Weights of a small image flow-matching model.
Data: 101725 training examples, 12.1 epochs.
Rows from block 5 of a small image flow-matching model, named by matrix and row number. Rows with one number belong to one channel. Each number is 500 + 25 x the weight over its row's rms, rounded and kept within 0 to 999. All counts start at 0. Numbers have three digits each.
After each channel's rows are labels from the 100 images, of 14976 (inputs lightly noised), where the channel reaches its highest value: "responds to" is what is common among them. Only what is clearly more common there than usual is listed. The data: drawn small creatures on textured ground.
# convs0: first 3x3 conv (model.mid.1.convs.0.weight, 128x128x3x3, each kernel summed), inputs 0-127
# convs1: second 3x3 conv (model.mid.1.convs.1.weight, 128x128x3x3, transposed, each kernel summed), outputs 0-127

convs0.4:488499516511516477495513525506547460491499514607555475526482519514554539472478523518482441496532547482498443518513512530499515511521499498519484459488500500500467484486494484506491534519517535496513490485505503466516490514515460500489483500489468519489481490518504509475486508488469494552482498493500492527509490445505541485512508490511489463478508510499444519472514487524555531520509
convs1.4:511513450480467493476486490498476505487535496481457510502515506508465507501509506489497560505473488532519524537489531500501489518472539502448511512476495520448541548491489507519565454466469479463487491547494503556489544515500497506484520481489481487508489504493491493524493529471450508480448551506490512468466510515522484497464536509518488498532514490503523494559477519522512473489509
responds to: grey

convs0.25:509496492489466520531515470480475488490538521574516487505516482506469520526504531468467500496529505506477552498509535544494505514504487493518532494488501474476475496541387488514524505514528504508508484522543489469465483481508500498504502496549467506475477494517486476507489478466439495522489521496494504544519521484524505510531489433475481483489513518517489513491546493488527499518487
convs1.25:518456454506503461491478540551479496477511488474485519470466501483496533492480496487513518491491499516523479499478470472517530514470531467475520490548536534478477516497536507501500485540503517456511509495449475521505510538474505524514503514438496507530514489532523515460502509519539484481475529507470485431498495481472486476506490531534529494513486459500481514510485492527536489490577
responds to: white; grey

convs0.96:504461485525466479510495516505511486487540489564465493501520469516478512476502562478500486504510515495524480504523493542521488595509517552509488484500499494504464469459490499508491505484478510539502487523532493495547490493469467469470507521497522492473487510498528518483498485500512476524488508486521448512512490529532564523517513473488502564510511486463468512506494456507531522476465
convs1.96:507522473500526513459528487480480492496510498486505537526480506466520481489483473493529494512479451516495529519494509495505516466488478519509470515512500508504491487534501485501525517504471529453508494502522485526509494498543495522494505499482508514540510516546456486501499529520504482496551513531481522417507476479484488480478479485517513463416489495531529522439476525570530511474554
responds to: green

convs0.81:462504504530499469483497458515511509509506508522513492514539483526480513490512542493550486499494529450496551511514458426470520535485507478516526464527499471498502477489498492477506513530571510500533514517506489472467486510529491521484502515464469538499520506482500513521482511458510417461499503528482491534529470496519465522456503459536503493518523504476471488459507490492505506514498
convs1.81:526526465475473515471505551493502487478537464503505506485480489488438501482502494472513458456505453537485515475518495513552495463512492491457497509514485482478535510522502507535503489495477478490494508500480494514543498490508504455506512480489526543513492483555469449508518516499517533514467495478534476530478515544521506498512513518505527483525456477520487460524528504537563472444502
responds to: pink; white; starfish

convs0.40:447471530507515493457532503469520490507532466518499451508468489532469477479493481459435507533481524493496469508544470496493486518477502526495526468489513484560518481491559479499511480486493518495505552465491517507478503478514509465525502479530504516486541552518509477486507509505477516492489469502495439521546478494473518476500501491494485505488509487509475534507491483455538470530544
convs1.40:545482475469513526508477468500510527498527481465527475487520524483487481511521502547509485503495524493532489447491489478480493468542519507512490504426463509466498477472475509460519527447533515484482480505500466518502485496475489491476464539462498487486476478433485501537478492501524514511498517486501500473506514506531431544517467481511525482492475513474514456475495477540533517472497
responds to: yellow

convs0.16:487540501530485501507487504490493489485478488530448508511565482511476485514517545479456501507514530512507505495508454533491480466487462460485490463484513496492491485508475505478533523479515507522491510506487473508487462486519463505542486493512485499535539513458511461529498497543501464494492498508535509552504463492509483499507526471485527601455509537475514471476513484501537532503475
convs1.16:514503503515510484494451509509499451551477476508486511539467538474480535497502517527530500477490446502507513497473513462478529520483565493488526505511483525490508496479521476518466438513464494492482488540511531496514528525505541540504528502530499496510500505570513491473509543506493506509536524481478468445539503493490509515513463496489492487529501488528520486463478525529550526523531
responds to: teal

convs0.6:518457490507528545476531488473468487508509493539477441509531507498494495512491491504442536510504543512492505485515463506509451474505493495490454478512523509472486526466497508463508497500523470502529503468535555504504497522560510530552497481520485455498548521513495520487466525530507499523493466473478537495547519468504491518510497551506473488521528516494472490483480532445511482498518
convs1.6:509531526487507453544510493486520516547493489461483564532490501486495505450502505475524502495509497466439480541515534504463503519511538515531525529534557493512504452523496496508566511510478542534491482525484533498459497519491498462485495487469506546476484472465491476509504513515485505500507519500487508522506485539467500492507505516514486507487497475509494537533509458534512443498537
responds to: white; pink

convs0.7:504484499473464484504542529497502540512484494449481515495481518509553493493507497433445463493488499471521495497487510539475477537481506496540467525540545500471491488522489494501527507495487479492461495529523500523517497531483445465457506468478489505509509518507526495484558500561496510539492472518511518500479509558509509504537456517464480533520493505464505481498478497475482459510481
convs1.7:498514527504528502459461535502449463508503451487510463509506488468514518492473500526493497495501494566482503516475503538532542524539509484503514552520503477547496526528436472500537511522453501502508528506451479488480510490518557520521504519524495485512504519470460538507482501492483472471507511485491505480524505483502491492473463516524493469437524481481496536477457501522469506478503
responds to: green

convs0.104:520473498492520502516495502503541534481522514477476504492461505519526467501487482473489475500502457473489514466506524469487449506527506446495522493499491493473460514521523485494469519476526550437521488490525514488505524512525604524523529481509493467499494534519497486472519525510531496467463522530471509485507548521481514512468487536524525475530493494478505499450520502470466481495506
convs1.104:478509544501492499515546490511462484491470505511517499491515472508481502514507505483469552468494559495502499508501491501460486494490504497511487516539519541544510535446476484506486466500485462543483523480456503505502496475498408491478502520510522510510492489493521514507502448518513497477529450461536462530467454550489494516460517554483526480495489503511488493532466520475495503510489
responds to: yellow

convs0.103:495481498465551512500491448479497497500538498574484518516474532538490511473509499494501489474519485484503529515487486479504514534501475491505521508504507525465468533480481524458483492510560492481524514493502483541555482497455498519481463460517462509490483534535480487515509530509480476467501499497502521498492499476508547477523514465538493460450512524500525457477517508485498577512524
convs1.103:486518509536478517569534506563477465519469469475496476525538490490512476519504468501534497490502489526472495530516473521484485504470528496489517543530516446514518512545498484546503510524475526524521512490518517430482515496534543486545514526485541520537471524516519486485521477532471520500473508501519505496462479511492489500507480520479473487491513485515475478504468517524507444504544
responds to: pink; crab

convs0.37:479523523511485468531502472467522504481536499526471491473531488506508501489534452508481520489563504503481533543538473526490511526488499492473538487484500487484477446448490497499503525446485523556494528492515458499511516495529534470555538536475496499529507538518459528520497491532514520483484504536526487545504508480502485490508496494479502462506500454550504501518527447489511494496507
convs1.37:522483544498449519477471499513462502538475512530514538492470511489522522546462511484508472512527471500529527490467518490538476538494552472495480530507504527495551488497521470551490482522536464449524488502518584491466513506444495527464495518488493511484523498516485494471492492500485485506495472500509504437525499517503498496475482522538499507457493521461466513481482510501512510494501
responds to: white

convs0.123:511545468519472502495512481508536518513544501563518486511461523467512510491503465479474539504499520493501517504523480483533530485492476486481448476532512507479470478474508479494525515514496533509503489507524487487488520480474456495510494502511484502465478510527539502525491512523494443548497500511484505630482498469503483521494514496512498502492503482491524542536452494464510510508491
convs1.123:498495478512502504530473504476465511512464477495520510458542498556511503528492533523559463476494503478513513511476534532478469510527514514484533526525473495505516545498473498504498500556539470477504505507491526488512487519505492510478506499489510505507528515472471507453516498501479522464514500495499489374485512518511513474463478527512517505502464492510504467494530519517534519453522
responds to: white; butterfly

convs0.27:521509596521505510546472493506519505473512484566501465496489495470501442496473524488497481486444503499506470479497466492485543448522452506520542558508523521509503505521468528499502463478545504468470528482509489503522478480495514484471520525509474469506506496475494488505505520487516483537497509507524551470508508491486477510493558551486496510534513488495518499483492504486496524514501
convs1.27:485521499524510503495517497475519532545500502457465494507522506498442519506496497488493509507544523484457531477530491519500453506512515473474464481453491489531556489541483462472472537465486504505524464500496480465479546521491497528538531478489546504470504503504460481489550488521518488493492477483530473521453530527507541530484516500495505503484522524490466505501521488534453472518455
responds to: large; starfish; dragonfly; colour: teal

convs0.79:520534472528517497508476451501483528501487503474493510510502519546474536542497524494522464467486527516549497489516489535515449491521510544482506507507535467478502475539516505495487484489507501553550547517478517455480507486517498488541500456474544480479511509470496491506483493510475465523510491458488472526548535480498537506517483493505512533468541513455445487517497519514480502466471
convs1.79:504453542493492476503512499466488524480510528517506505475508477500515481492529513462492502502471424494483496528516488483480517536486487505547524558498479495481524543499509526520507539520483496456498502453492493501551488491487535532478516530504471540525460504492514486497488529501531566520488519549492513485445491478487503470542489496490519478494472498522538533540506498495512478450540
responds to: red

convs0.56:478505479495493514521500456485488530490523512513543566511513484489479519487478493429484510483532509483487506521498473507500466523486512522513473505478499500468528534477459524531496500533507508477490510527466482519455496516515543496479526530513503541513538504460555548464472512504472463522522507508502501470499512480498464514496472558448491512461499498479478473480544494466474454506487
convs1.56:521491497473514510511508488511524471498537501478458498471515506542459534513516520544516527489507462499472527456513503522489539465550461525475474511494497488493474505472500494499479491523520453500481473505498484487530501497502482516528511485525474451505516503488568483486516512445483528502507533530499483561455547488510497486502556480524546513525496488491486518523479503526488512440461
responds to: small; dragonfly

convs0.93:512526555493507531475456496481507509495479489496480509489487504519483466491477502518464564479482499543527508450495501517515517477518512457469520501482523494502532479519521494514510523474502507522501505517492500510501489488502461503560490530479464521517482501510503476484510503488488529494515503521521634513500509464490475513526485500486538472485500487507537465530462529524540520477512
convs1.93:485514475550487469572470537535509496530497496496489476513517518485526506524542499470498447527515475457536489500495526497488530527557467472477529508495478537506500528497511506468498481505464491522511532502476502492451501547483519520475503483530473510524519502477521490503489494520496503483457528495502425507531503501504531523523426493490508522509482503492489487484513504446483498498450
responds to: brown

convs0.1:536503456471494550538487463507485478502453485467511547539530495487497455480501478484492501510499496466481474499510509512469546516541469486487504502510485508461506511513513511501471528489485500542509511481477510499511499466514560489518500507515516499523520485464508470496508480526486501476493494508490514563504482526481531466511509531508544486503504515488453489426478503412542518494489
convs1.1:483477527516554472487476562514522491499512520522451498479467512515495527520479495504500519458467451480564505471457451508463499524509514507517498517509501497521448492501495507489540493460552486480484487476465506542502478520500448525511508529524473494509484530491505513510512483491492496524482486487484437444489511508486478528480488517522475492449503483503532503494538532490482474473512
responds to: small; red

convs0.5:506546437531512510525510478461516502488548531463512470522483463533488520518531473521486511491511469512495537457526492499537507492488514502525492503488498514440485547494481517514548460512487490504521470512531476495514488519485499484505499539523492493513489485477534539439481490502478450457493535515542502484489480502505513513474500490482478505522473471504484486546483503505418493525483
convs1.5:503505492501485500442461480519485513492497514533490526508513510442527471478482524518469540511523519492474458535531493506458486505522541497482495460478530527518503447502510447458477485479493524494487462542513452474479479472497512528534492470465499463470480514502512519538503525476485537529487491503490530478522540474471521443497491498484536486524511489489525476513528475527528503465507
responds to: purple

convs0.58:497530559466513481480516495506496469476503512516489437525541495475562494498483515538463494507530492486533490487458499512512523509516497519456492518522538491509528501513493493498515527487509489511495455540495498524444496515481480494501497490487525536519507502479491511472507502503492551478520480484522484379538473489523506505494530535489481503515480497541512522539516487529479487485493
convs1.58:507536491522476468545477456499499545513503480521530511521477516464495502499523486483501485531534548524478499482515466492504477492526485489505499464491493530552547531490457478515495500550450554505528516509571489478516540475486544480499489474529487468497496521514538468511506511492522435510503482511499527488491491507479495489511473485493525481460507512482493481479439477492481533520487
responds to: purple; beetle

convs0.49:514515465559482530459513523485486482478512515471518526490513498446488507520466477503494540501503490489528468500513516542516473465461490450466468496505486495469457483486519503485507476496550476501446460525505496515512499482491491569538501481531508535496506503505527502499479486502495489472477487492498467483517529541517523505513485512475473514515525502493540487478467544484515465468580
convs1.49:538518503489485499503498491497534493461520535524515532448479494464488548477483515504492490439484527533530524478461487475475496498494530486502459502496516486471473492476518499539492428515497533479515548481453469505504532490480479481546539516513512492494519499490549457444475512547500509519509487520517499550482458472492527491496515502508491519477469522501515526514509492504499502532459
responds to: small; snake

convs0.87:491497498529478470503489468523474480464509500460520517489511468519483495498515538493561540495461498528469509540534467493506524481533510514556508479478522540544559520495508539502484501485521535500522513496475489517510505497453503496476508499491457477507511528524530427468483497496485499482517482496497469471530499488526510492497476531528488518558513488462525480541495534528508551521496
convs1.87:484506545528557534507518480489525519521516525480506493528512538526482511505531510480507478526492519492490538493507553525507511520493496488529522550482487460511500442499482487517511544534501464504486506461517503522503487496528498509543452499499517513503495441459492547518480526508520518482532523524505505508463499521461437555511516497473475491493491521522452478471470471537489482527489
responds to: teal; blue

convs0.29:480475518464522494483461504506536508485543534451490492478484492522510471497531509509476478489464530461501507461480507502473525560495501535452489509543454486479493469464487499477463502491507498503497544499526496506539460511515562507503507496517488526478537504484539534515461463477496470499482455484476505496526488539491525535523445471488533480471499480518522485496511521530472492516469
convs1.29:474519492535484499490546436477511505484531477495487492492526499457515434507542503464473499505522437539501493514469487523508501479536463486503519502495539519523496470508513469495495493465465487478557448510482501448511478499519475484522532526488511481504495538502552512510511513480499519484518499532470498535478490509489499473526488531481474511528504501502439497473514495538517521473546
responds to: green; yellow

convs0.63:466507538508464457488516488508492475486477490545518486516455498505586503498517558500467546473495512485502484520520485510507483458527523519514470492504535500481480494496508502504460492506485534483496490565503533512500496493522496504463477516506546494506516463554486538532485533497496523496475509508518469500481456513526461509504471502501532454463487470499551500565505500487497487496494
convs1.63:527502474519461504462495476504511540511471546443491511530517537501544481508503493500479461527503510530497529503534457485527452462536511523501477494487469494555495545490504483504570505515491489541491498497539535486474536490474519535476503492557478514525528506481529499491492547469458498494506495498518510484518525464480526481483430502513493537512487499498481498499500485516508517509492
responds to: green; teal

convs0.73:489497432503473491590493511497515452547503517472470490479511471482531453471471509554484493514528525466506537548537518519503461526493467515501489537500527475492503518451515509493529498482478496482486506486494479487500487495476500506536526474515488482501502501532489522529488498565476495500498488482520532494516483485474520463462528502540478541538520494513538506491469485502483516496501
convs1.73:515516542537510505505464511501509490489441536570493529499490528491436518516544486469472539456490508505519475501538479536477467531503530497498511460500549496528525493501485456481533490488511505502492492506520529498502507510500485490498479509489534446510516542479511531469542538484501483486490509514448458522501527520478478496484524517496499494478491504480466446500462511500539517513534
responds to: pink; white

convs0.67:523484514503500502486500467505488526502509482492504506516519500516466504485462464500504489465510535529534486521489494465455494503538545483489468477558514519490524487451444491504490503508587489479487494474507508494463546541472524496471546444524457510526514528513507508489500555512504484508494484523488492507473509492479491484532475446541506463506517491504499557465469494482505483496510
convs1.67:474561564468518493519524466523551475506512516513555456490484483513539491502530492522478511532477501442469520452508505503499499490484472508513495476508508478519483540516520478479499532505514518503465490514501509494522464483506501530493461542508506497468460524472481544517491500537489510524497516476458530526483489461512575501487515522465489496456505519494469488477497496503513516464474
responds to: white

convs0.0:503481557503514490471471486494476467510486522471514484502466496523553529510497518500523496477493512487529448517496517430487499543496516537518505466511504506501501516489510518494495469447528512492503492551516498512497526449494512497470521500478488498505539485509512510514498517493496487478479495469558465509476492488507477469487490428563546516521507581518485499522513491460471511516496
convs1.0:515511492487511509465517476488524526498515523513490507522564544447480443474529496505482553519491450494487495521520486531498457498501527468502505543469477525538546495481483464479537525546490503528473514486472510492511486537496489526508534517526498532523499502487484493534512535538488534511514487478463531501491523537492498524526483490492496500484492410480518507474512503509477487464502
responds to: purple

convs0.107:540487464493504472540507478507531456492528504520505498489485500513491505485513501525515526472494480533520493497513500502519489478487505506507563456534539486501473503510465529497467451518475473489497496515500480507486524572460554478509486484489499520514497544527510512502484530498484469480545501507505508553474504490499526504495513461487506476563485470527436502542569503542504501493510
convs1.107:481483501526481526513510537495484544505503510501519512546520509482536511512486530513511528502523506434477529515463514493532499507509526505484415518574460463515506513518544476497499550488523497464523517482486550484520489459475495545455513518486503509505518443502501495521506471499503513502480465473479495443507502479485512474488514526500482506526508513486526515509472468526527527501523
responds to: white; pink; butterfly

convs0.72:459450535529488507537513471505492512547540515452479486529500450534461474464500508497471470490525506464515523527503514491468507491484498508475539500544497471485440522508504494470506517488473535485500513513483467509527517506503470516502494492501515522540478522478498494498503461462556550477512494476490487487468494484496479480519488476561514560480484522487533492528485511472467480508535
convs1.72:551505524514524495499518491540486502467522471494498511504504512466529548512515510468513524497482498535495508509452525507507516503542463467537451489477513542504488463459452508513457524493547475518528520525481499479483450502497504540493513518535509469476557503496537482489520507491508461488497465498504484523556491477518535514493510519445520493494533491514495530498498481477486526518562
responds to: grey

convs0.106:501566487501516512535530506550535470560539501516479469486540524485484511457503477514469533494495513477537514452478498494488465478502482510495496492462491517457482464468490529498470518487485516460521468514471494535529513527479518556506478485522516524505478517561476509513501533492491505486511533513488514536490548476492551487492477504506489483449475459515503495495488500490470486466501
convs1.106:523481496515441485480467555488479498504486526530509494518482516539520515531520496514492481471472533551502483537490508511499510529488507468495493495552479510508550526485502444505510463506525489473530510479534526503480485485480475476452506499480443514490539462479477468493477495458532515519483508504533547455559467539507536499483498520486508506531555488488497481503506485499502507511524
responds to: grey; white

convs0.115:557527488455490507518520450511502484503511505499480521524479496535522492538498499502487470473502485488461503506496541500508488468513523502532498503507533528460481469517480486492479472506493505465518523501458536498488523542491479503531489489481472456468516580483526497468495557539493470465508479486556482477507531489483478502464495530486467490533455508505523531494483507481513565499483
convs1.115:484506506526515479522504545480514494521522512507501495509504538479430419485521502505482541525490520544510512473481497452483522486488508498507504500535511510530491475506532496522511536495438516534470475510525469510487551474513545525491498503486512477551506518521480543489506506506527516531515513499466472557502488525536466524512465468506501447514497535515521506499481529473473499519516
responds to: yellow

convs0.8:538596456506509518504513505495550474524483515481488514506460531552513527484546481492474510494497500457458486488478510459496474475501451508488522486493481487479463496517505501476499486507465485545481511505494509511579479504550504514518499485518508463456501500518532478494502503466447458508484494474493502498516494489513490526529461530520533527495482472499534484507471505478490485504506
convs1.8:484492479509466518466468468453506486497440524454438455491524500472484482504507486486493519497513539546542507506512449519498470486454492481459498492441520534492495542493494494512496487497491570489569509490523490483460495474484490477545521503501511519524521519496518499497484506487478510519500470511511490540505512496495513492496426503495510487482509494502489503461493499475451472510495
responds to: green; starfish

convs0.77:537498520507485520496524509472510477508492469509512511506487517531443479495456464488550454529499524498495480482535514494439509488501512490527500474567551532501488468527526504531483508472461517505523473453500499515504513503477501504509478464512494481537520496515504464504532525523521512464445502545484531439507501522500537501517499471522517460484499487524544489505475511486479542502535
convs1.77:515506499521487517506519475511518514514492536517531442520482499463549511468557497486469458492504531494471540503503518473503495483512462538500502487475468527503519499514464513456488492504515536492486527502445521481493499481542496532520512506500460513491479540482444481474476496516493483542514462501548462541479510498487458499492492504535511498521506490472492497505591508476530515479497
responds to: orange; yellow

convs0.127:464580457496494512516544499512497528526514481456533477498452487478513496476502452479523509481496486513493463464509538481488499497492503529489552448511482481458525537515549517478502502512482495534481527477488493520459531486488571492518509507502477501481505493490522487477522505498487499506524508446503562534509493517487494522476510498469538518464496474489504488477503505476448491524511
convs1.127:541465505486536471504455541501504466476481509495512497517509503511471507525496485512522488519512501500499541493505520486533514545538505503511500521490479529527478557460456506502460472508489484521489546502490559516505503471498406504525481544521521472512527538506457489487547494487496498458500517489513448525505554497521493494486474520478461513514485481510504486518467515460494522503496
responds to: yellow

convs0.78:503532566475493486508514474502496508510498493506464478505475494513443509524489489503543544516502503522524508505504533461511473560473544492516498505483478503480526508553525491502494518472537472488502444483511512508516522482502482499511504501467531514481490485480481454495486533486517547527494501508505473492463475464491475484486544605499471519484523501482468493515525496531534520507473
convs1.78:484468475489507516536537487485492511513494503501536541517543503497507494564481496508506449481483504445435512507500536518503519494526457502533505483486511477432533514490482477468491507553497509494513497464483479503470541491519529503471483508510471509488473498513474485465510463485530491502492515511498475531536521482532532528501527465512474528560502522522522501492506485459458495468464
responds to: large; starfish

convs0.102:506503492519475492487496489483503524504559501571451504483475478545463503473479504506487551473512502510500476460510520505521549429517502495491496475504517521504468508448480542522500477486514510530527486515543510528532469455483523499534483516512506519458545500502503437501506523489550510501484505516511499504509521473501470492486500465511477513559497523506509499519489534474471522470516
convs1.102:459502501497501549534551497488491517526481491458502509504479521471485464505518522504538489530485560484448507503517512506524487556475510496504445522556506486507506464498527506476474536500461482481469513471484496502510519512455475477491504478444530520530502488478456525500492469475510488500494473492509502562452516509492498500530493518478509537488513464484493471502552465520524494493467
responds to: orange; pink

convs0.118:513505467478541551483463473512494498470524518532526476489462479526496523483508506540512475473483524491523513509509533520511473563495500538507489535515465482506482497503475498483531471536523485529521486534518497523497480498441504471502520506503541511510478484481487488470448455475473484510543522536461546516504475475491509498519487536499488474465483448483509481515535480492467442491493
convs1.118:459483493533456469506554519468453517470463522527504484500530528461510497493486500476517540508529465520497480491473493485504505516474489487511509514521489507452537486522522509528463499497479533477511493494501495419483527488498537516504503466459511498513500499496525540526555534506522534508468484480522480472470508508506512448495469514523496502504507496475455492515489522488531559446513
responds to: brown

convs0.122:484507494488498465490441465468503519480493487513499470496485509524435509469490446560478494505489509509501489490509525496514498489522531530452486556475483501539533495498480501459504421459516499529476490501498506505522524499498505516488493505509534496483505519470509492490514521486526514499482515456467530515563453464490460526526503481496547496470484518508518462541487519468536502487508
convs1.122:473494523518535559500577474482465462502504555525486465520517517501438480524482531480516516494493494492481499488493543472505487533498482496506512477481467476487551528500566500539476531492500501519493517467502490473475483506512471447506513530490478494542485496482513480489522493514512537496467496500509516489479578511513487498465467487483475503478493482529500521489514454486481495475489
responds to: brown

convs0.74:493526501499534482497532511515476477512468521556535453485473518482459520481526460503510515528452492470520499492465538496488491466529480470537534515496528485509536510510533513511521481507493505505531510489498503508475540478467458496483509492494502476500494494532459515492497487489502536505473503504471535502486524553520522483557511408513518483512502465502501490447499481471524457494462
convs1.74:487481490504492487488462488525505481520522528443507517479488487508496558514450527479511480499544529506484477542535492503548486515532505518486482535500457511490492482476472473474491512524512470497476512463465526497467458511499487494495493516488475498477516505487507474512521495509466465478493513466537508525548505468535474486446494574491447518437482502465535519503498520487488508501528
responds to: large; green

convs0.80:506487477473502464476538476483482528478475506509530492497531514516469505450487476502493628476507512485503513524467468475513496483467544501486498475506472489510492525503480474503524496484517516514490509505504507472532516458497495472505532472481501510505517507499500503494498520507505509559477504515508488518475522547502511512495465472520522515485508543480505541486483519567470429493524
convs1.80:504474529508509493539495445507512468485522491486477509509460483523537520552499507488507402516497537450480504508497535489489532499542473506509500505537503515504493507507500534511470493516503486485504511484499521514492473527499503520486488515537467491499507476515555522480490490493491476451507502476485487477523505437516507481501508518473470513558490473544492497493492449442506553503462
responds to: white

convs0.83:495518455504484519487531481513497485532508511542552496519517502519517496493498500480465471497486472449542477506499502530470529507487495508510463527487484476499462510485498445551488487478462448546506467522513529528506502493516515507543510476508480476519471517457483509511499468534496486511467526485490491486484509533494515487514503442473468472478497501501500554454530511432553517512489
convs1.83:470503511463485529503451513526489481498461501492486490492540495446512531480506477472496514493489523548540535470521503452490473513499512488500488506449549532464473478520503526500500466495497548473447495472485508510479539483521463479500535526474498523483508512485542507451504514500511510502509438503489476557522478479493475542514447511547491518494505481504500479539488501494508502527523
responds to: small; red; brown

convs0.34:469522442477519495491552494508536497476519502525473532508486515499487476470498482467467502492495508480491505481489455458514486546507479506511484487512518489502460470488573509506493548488526495505466488476478514527509458513571556484466514526508491508514533511482514485505487505429540488527488490495510499533507500531476539520483507510457520449485522502527531504476516495529512469503485
convs1.34:473471487524468461501495529528502488505506499478542492529489483504471490555479496494532463503512479542493514536492541537495493488519486503490486516528480515430544494490492462480476448492486486510562525497545569533491514474471487522502494500489523514461506491503484507457481493478500504451542529512515466522503521477545457492439520522513500523498478499484492509508528497508519485481507
responds to: pink

convs0.120:495543565502512486460506496506517484497501499532475478488485496492510508498500528481451520520502507515539471527520457503500486552486489534507509510513507507506524466506549529510499484458437509561475469540496473510520469477555489463547515504498469530500522502502491501509496506502495473501467489468480475566518509464513496508493508447455499489502501477497511490552517506554512507512473
convs1.120:517490487502483498520480512521487544524509515525494531531474538477520507516470514522521466487511468488488526492490530489492464485509510485492519522519478509490570526504455490494480497523510484475507514470504549511470540508510538505453514543518531503512455514502487474467527538499448496486546534505524502445513483509475524480466463532521499522426482480462498506467507481513505528454509
responds to: teal; brown

convs0.110:508499503482511598476540504544492476511491532530495485497517512531477495532488575471532517455480484497538486491495518501500473480502506509473486518474512483495519507563521509503513482520477482479503438554479527525510476517481469525494519542475530505530484522498481488496486503464521469463509501480526454497537515431486505501521488508513479499488504486510517499475475501522496498533509
convs1.110:478512507486492461510507491506462507505484537492506469533503492493488560508539482514462498467515433488509504520499467540517517490475511521509500513475517508456514485482510506558537444479516423511478523518505490458486493463503492479440499479501482529515458467492482529463520510527509491522492503493471518550519460524510541466483502499500486508523471497510454485538504505511486478479484
responds to: brown

convs0.111:503491529508541448473496498483511472478486509496518511525472508529466429499480517481514499470458475546504496508501525517489512470470499483496527488497516520541499519524485505503522497447511493508514499530535515465512463470497478499474458520512486516477503510479510466525507510501488466503490455518491513499628507503486505491497507472519510539500491468520482491523498499544532450488503
convs1.111:506521516497525497489469525522502509549529515488468495466541529493491573481554499539487487525528516444490511469506510509504482515506503519509484507476467511508590480498545496480493499507489536512475463469464449513526489500475482515509510504505502473508498474501536523473493515476529545478509512498524491486477494483511508540497465547484512497518488555477539485450489489502487529525495
responds to: red

convs0.70:503511538502520497464472493486506485456495505532564512479488523535505483503490512512597499478505491516516484511496521484520501489493499475483489523503516497504492498538472496487494508567510509483480509489484508515517487494479480484486481525502506477487484495491525514538505494552493528482495515510531517556484506501465465489483386524524546512528513487487487488559519482507526521468501
convs1.70:534484496510524510500516499502484504495478512460460512492509490512482527530475449477469491548510470453529512490487486494500497491494502537532494465524460458490489465496539531536526493462507480489515478510489523544423538489533501495464483525458455478508492475484514545556509503486458525484494508471473483505512465506516515489455426504517494474490524479497492514489510509489498500462493
responds to: red; brown

convs0.61:492498462502507497522496493451483504495464504501508472500514491478512484514512520507507508493520470499484504497458473512526533469522509509504510490512509500483502521498479504523479522506494496493485524495498505516517516476504532477474531531472515504489501470542480479504471502451507515520474493520527447517470478522525523514559501459472526515647480528521488502520449501444492488482505
convs1.61:539511512516507483499487493498503514468487494500508555523468497493497519486478511485497517490490536478500487490494526498524464508495488497505490485514493503565494463533467515487572522505502466485485486485474484487489489507505474506496463502513486499538510502480512499522519463503506474464462478490482531479535504505481490509457507565505481489381529470497500498476558497538484496478440
responds to: large; butterfly; blue; colour: black